python train.py --dataset="drawn branching plants" --crop_scale_min=1 --horizontal_flip=false --norm="batchnorm" --stem="single" --expansion=3 --init="trunc_normal_002" --residual_init="scaled_by_depth" --beta1=0.8 --eps=1e-10 --epochs=130.6 --decay_fraction=0.2 --warmup_steps=3700
Rows from block 4 of a small image embedding model, named by matrix and row number. Rows with one number belong to one channel. Each number is 500 + 40 x the weight over its row's rms, rounded and kept within 0 to 999. All counts start at 0. Numbers have three digits each.
After each channel's rows are labels from the 100 images, of 14848, where the channel reaches its highest value: "peak on" is the class under the peak. Only what is clearly more common there than usual is listed. The data: drawn branching plants. In brackets: how many of the 100, against the usual share in percent.
# convs0: expand pointwise conv (model.blocks.4.convs.0.weight, 192x64x1x1), inputs 0-63
# convs1: depthwise 3x3 conv, stride 2 (model.blocks.4.convs.1.weight, 192x1x3x3), a 3x3 kernel
# convs2: project pointwise conv (model.blocks.4.convs.2.weight, 128x192x1x1, transposed), outputs 0-63

convs0.100:446463497490556512447508532550476502515550468448584482500601535528510489509501488573532463533486508618472521514514529491505540501526511527484518518469499504544454593490451472491488601471466550
convs1.100:541563534533561546509520511
convs2.100:435547488511440498515528529523580497498483495501548537480544509478503583550444580486542482517534488540474504546489482494479569456448549567574461478471507483423488491524549479492503497524512494
peak on: foliage (55 vs 8.6); wood (31 vs 6.2)

convs0.108:447455471476516434469466463544543415519513602487504533438508535489491461525368512518443520467512474497518484495542552530457494542512505480547536478488515557492526468446517496497490475506457408
convs1.108:490436422485444473501506497
convs2.108:431453508526478526551463433556544439483511504468636579454540504461564538465478589469455521469528503461453492516486540530471511514448504559509496491466506507443476452518461531455467504471481545
peak on: wood (28 vs 6.2)

convs0.129:445509565441505521537519513485551450430503504505504534449520507479539492535571525360522482522452538464496448450514499538598497466494474494476577517538499511403462510499504479530493484515490490
convs1.129:539519486546560556518542537
convs2.129:441526523509552513640496504535436527518532403447529531499469528521463514540553516518505529501553492515444474564492523504564517609527467516440514543457466591520474542504511539439446461476568532
peak on: wood (59 vs 6.2)

convs0.71:514541561520444528470518510414474547505458435478529507551442482533524602532524504564471536591508529482468478493528489481511421445533486531449478571490553502496516497534491494481530469519591504
convs1.71:452472493453482408486495492
convs2.71:551575502533484480512592557506471509500437454541507470497483490545379488551452506534529462516529464499497524508457442480532511455454548518511516451458437462505498538459538464550471536553508405
peak on: ground (57 vs 16.8)

convs0.175:521480553537467418495471471471566527544492524497437456482509480472516469476491481551423549531491518508440529513501544587421497534546508532518454486502459501581558408486527527476576495531522481
convs1.175:549546484520558515439495543
convs2.175:533526554451585450525555541541472512462427473491455445510510506543438491536530449473554511503521528475463532516515432535542482504530474479489525577497462521540521499492528486612510474520449425
peak on: wood (39 vs 6.2)

convs0.178:499475479515512476519484533513519493535442505472478411521473448428430404470518464479477506443521492482527496555439504531424526493462488497466514494525436406494556474487507440484517549601466503
convs1.178:480493463505517434528518418
convs2.178:442533456465559475503422472431401599547478493498447486535526520533506487500512494497548517556543525597520475498514554503556509518501521520457439500604490509548481516487570530517540488522550504
peak on: wood (64 vs 6.2)

convs0.142:442497537530467485494469532440493519532510435573487482472500485516539493522519548497526522515459516504425536465513476476510468517572411559447443504559437438537462475587517497422540533517540457
convs1.142:502493530526556562568534500
convs2.142:479493531433534440519488513573477446437549444462492588532540442480514524484519511406521559500508536517458501602547512553549442555488430523451492562508463535531477477541480475463506461456454537
peak on: wood (25 vs 6.2)

convs0.172:451515510511484490531473507454509395449424459436515483504462481448487445511524479460438487551453540477486425514497511540511462475460459520441550594518480440483549500507511457500457509574474449
convs1.172:525561526497567559507518533
convs2.172:540532507522506537503451510462513532539527458516561511490492531399544477503597536501554567414465479478477342507503538496513467548465481480497551492485566463534493426511466445513527538476481541
peak on: wood (36 vs 6.2)

convs0.90:498533506484481450477511500514455429475489485504610587477555508498508501461471523543473548568443624522517492483574515450513497502491452532547476572466460528510448514472462457528483492488462525
convs1.90:492481548451507560441529537
convs2.90:419503433435449485511484542514493469428504493451506572510447488500476469515434480532541454496447528562513526527531511452517499476546546541459448510520474499473423473498511564494535498543555494
peak on: foliage (70 vs 8.6)

convs0.36:483549504468536465525445504515483444532512517539570584502529474485456486429488574500469583518478574495534491417508475442498492506492434499506480536517473504468372494510454446476485466471491516
convs1.36:481562541483546558487454477
convs2.36:431419451464495510446431475523474468481515565471498553500530512510584549465422544499531469556501527576582549507524545557510534427493496542486412492560504465433529500524533541499532473502503497
peak on: wood (37 vs 6.2); foliage (26 vs 8.6)

convs0.130:469491477456562469492480540493508473497541490504577580490565526476497480498490536550486538540500596549502524426559507504524517498550454474501471552513481513484406580536475442514478536444421510
convs1.130:520570525530578532487513494
convs2.130:372545523494458484521493498533527507504477520467551551485547496512553605477455589442500484564524438541483522521504508534525585466489524555561443472480498509366506511543549548485482430507500505
peak on: foliage (39 vs 8.6); wood (36 vs 6.2)

convs0.156:423489592467514616536500467442489507488465496494444481455486531557526536600522543496527446477523481431492438452507514499580470528492500476469512476524518507440486519524561502501479492520558461
convs1.156:469543532455448477470454452
convs2.156:488564565501488484527456482475478582545494509533509565537530516554496518504451479511480541512434434476532520530531519487517514437495472556574548459534503424527518493515550448519536531475574481
peak on: foliage (26 vs 8.6)

convs0.105:475480515482477513484466453524525514514436524475440486469520672522540491571430537509430464493523475499512432517505543516514487545501538482511542483497517549515543504487612510486494518526475464
convs1.105:493467499432429459486463481
convs2.105:480524520520475492457456442498440533544488485495548508471560545491520532451527603438539520502504481533515506563520521530506507467392480586504431490543547476490493493479558477482544498515452524
peak on: ground (39 vs 16.8); foliage (35 vs 8.6)

convs0.26:464539586512481500561485490451485484485495517607480524452527459439525500476527575472490529524428567466437538399543512454547466532486447529501449506524458475518434473523496504549487482494521508
convs1.26:464493500520541533564573518
convs2.26:460490526457517427596502542586482501434523393453516593537497460502474514531466473478465498496505492497450568550479533488577519521533529514455496517440432525497480508555453528434498507446518500
peak on: foliage (62 vs 8.6); wood (30 vs 6.2)

convs0.72:476431525480459500461597502497486494480490520453487512465540570537531548550496484550447485539499505434460416488560560469563446485448559522489521505441505597482518524462508551535490507472512463
convs1.72:525472458537505456563505437
convs2.72:513498494477520513481451544487538469460484525457509540548442510503485520439477518527548479479411576550582493470551536465499504445482511477449467534500506423503490428537433508553560529524508470
peak on: foliage (46 vs 8.6)

convs0.74:499531485491492455494504484498525477495522513481533566420492436412472475473528467511480555545487549475520496512513546482495507437476487495508518533521501514487513475429393413594491470478383525
convs1.74:549541528526469444459454467
convs2.74:467553538531540535524523482506537505495425563467479485381477515525507509496497502434522499455463540435483447521573460582490502535495440493537536591457507511516544547471485471562474441487495506
peak on: wood (27 vs 6.2)

convs0.95:513481410498445471496478519518547563535510540492500466557442500490492551531444439545437474521605478481577466522503504526456493462490555410558500520452520548484557483484540525525539537520513489
convs1.95:517527512523546537532577547
convs2.95:482500480460582502555436464449478511533464458480494491602562536544475511558509438559502482523509527531534483509542504501518548482520486491459480534596494481534465471454573545546521517541562440
peak on: wood (42 vs 6.2)

convs0.167:516531512530487457560430420532535506519503579524471516471529525500524503486422566477460508467527475493527523478517505502480483616493522468642486473490502560502497439482534540517486455460485521
convs1.167:493464426515464443499461465
convs2.167:459463533462490504483465524506525478458572438500558517534587512491548457528514500516530432561545481553543543570531529507538526467474510564457448501486495494427452501480515488436604568493434483
peak on: foliage (29 vs 8.6)

convs0.54:457506500506485476460476552507449568545452437557472420545482467537499462512478514497513530433538479512517539514497461492437494498533431491477471480534440431499488504525532434414524559595550492
convs1.54:548541488541582538511497515
convs2.54:505428527418546459465521449541460387463492551500499529515561498477532504491548473442505531452474577431433476547518492485491410535521472532525501504546514514492439427501471505501515490503418496
peak on: wood (29 vs 6.2)

convs0.7:503516459497458509551486541483498514488463482464533455583456468456474512493537437472480473550512536476545446535458486502498483403426497439481510617459488497465557504500512466541500557591477519
convs1.7:474507509434537549463520560
convs2.7:510480499501566518535408460489472527558495448488559479535558566405510496549539547556487510449463506508508456499475467434499590509449504450446540522495570472507451424476531494512506563513482468
peak on: wood (44 vs 6.2)

convs0.19:524521508470466461454463593527512545554486455527528498596511480627569514508470509529478505543572491527535503488476483519476467488554476456493487524584443522475472459555470499461499473448531525
convs1.19:494422466455462536474537519
convs2.19:537481518520510547458472495534516479515476490481532487480497434523501491448460512474433512489450447503532498505534502489487549512440488438494522579510462482517539501501471480509445510500471508
peak on: wood (29 vs 6.2)

convs0.165:499494506485491460543540481525465502437493555529466524437563500460496494476493482471483520489453525441473519490562556481505501521432525522587483468410476524535508476404479536635460502483484529
convs1.165:461452468462475468499457432
convs2.165:539530507488453447503494534435532492536541409501547535581489486517523490508541449570519473526496465513514499552509580486565476487518552544527490401514499487498452458497481536469572540507538497
peak on: wood (31 vs 6.2)

convs0.188:450478470477515515516473467526506457487474526468474491479513631531510479555427565460488460453541456484543432494503517504515498558485514437520575486494509549465507526503615501474449526516465433
convs1.188:503469479494435435514485437
convs2.188:474474507499466500474437432485510470511497503490604539480595532443515509483496592488534492465494514512505503533514501470469506464414514620511421489497553475454450448493528486501554542513449500
peak on: foliage (58 vs 8.6)

convs0.150:503499558497480498478489475445491504493509486550525566473529474488527539472507535586491576552440613508498542451588498454512491505535471522553374514475491524556452481496476492530545483494520517
convs1.150:490518506547558470547500427
convs2.150:439504529475480464475482507544519463471496493446526549497488418473608488456479516464460489489481455487462541513521497523499545503523489473462535514562434512431511465560469568522460452478457491
peak on: foliage (58 vs 8.6)

convs0.78:478501493479449451462516577537439500444403404508514434537508478497527447532474483475449492439500506506518503540548478505515455456508476520479525518500455400455510551482540451476463566553491536
convs1.78:482535527450540545461549545
convs2.78:481468565455494497461497461476527449505520542537529534467560480409559421496507503491471479446507524415416511506470488433450496571534542504552545466524484540431456456526471501502480527469420493
peak on: wood (73 vs 6.2)

convs0.92:549542515512443523477503474506485477495436501526494626518535533540526580509511536558468484607500537497515443446517505461560514502489503455529492545435518623522492498487499519520472474464498507
convs1.92:530525486535550525526565559
convs2.92:497471482461446489438463511502548450448459543443518521490475457433523485470468482539488484450406552485507496461523484428486520452478550485483516478513492403472464406554427508557522535500475445
peak on: foliage (86 vs 8.6)

convs0.46:449515480467500475592457475520532408437521560496511532496496538449515467472423543386513488467497496500548507505539514532461514571481477425587531498474516534466502491489559485520460513526459475
convs1.46:503550559512564496502464447
convs2.46:526544433555501511534500510460438593557475497485444482482430464543466460443478477507516513491492479518509497481484518480464530538504488404422577507528442528586513561486496520530433481515585530
peak on: ground (40 vs 16.8)

convs0.185:539491510457556522451513547424548535497476494480505542481444490530497485511549523465523539488519469477477497474492493548480513454537520557361529481605560450463485514566492495452538439473493458
convs1.185:477465523492519544515574564
convs2.185:449506485523492525492527525512484474464475532514510469502497492498504493470541570417509500476513479519488478548540476558454465539485382491421456523559491527496467549436523509481435425572450528
peak on: wood (26 vs 6.2)

convs0.166:408474504450464481402561526573519541471557505504535523484560542498600524589468491517504464534482514537524458494551488477572508476520524453526557523484494533457476551453521478490505550498510529
convs1.166:559491465546533495445556516
convs2.166:438441470449528473564478523545522456453499467483518517568567526466506556566495510543518462545533581507463493510489466456491558520524553501466502536461496510469432450522495517496516519522516457
peak on: foliage (30 vs 8.6)

convs0.125:535495463511510451485421502477542518608475502519462480482490461464482432469489502488480549468527516537505567520445498539385544509557466502489436479582464427539519453520500464483555491526464501
convs1.125:498542560466547570486483484
convs2.125:484452545424553474483529450576470446456498545480455498520558502519488520526477482427475523553526580519492534530516443506517472499530477525512444532516502540490506517519555491475502443500437469
peak on: foliage (28 vs 8.6)

convs0.32:495496525477389465446501514505491567526454472487520449561472471516532564513479447611411541522523493471525507544525478483453398441495511498497487532463519484509524469494529520490551483543562511
convs1.32:431460506478473441489447480
convs2.32:539507479561487496515517508559430544536454414453551496451446495506461538539480539506464521498547426547501488492455479512546555510387522484449516463477457492529541529500517496469438506499495498
peak on: ground (72 vs 16.8)

convs0.83:490520481466423444432526560595469561493407456493487429535504489497545437521497457453487483475526487502519488572491497501485461467475506499470572514485424440473521516469533467492511559558500550
convs1.83:562566523533542463494493464
convs2.83:516517437517472515510552517442511486473492534548505501455458502473473442483476490502581470466503543474464442459476505463450444540514554531494461454445520517497411474483460506519500535530486522
peak on: wood (97 vs 6.2)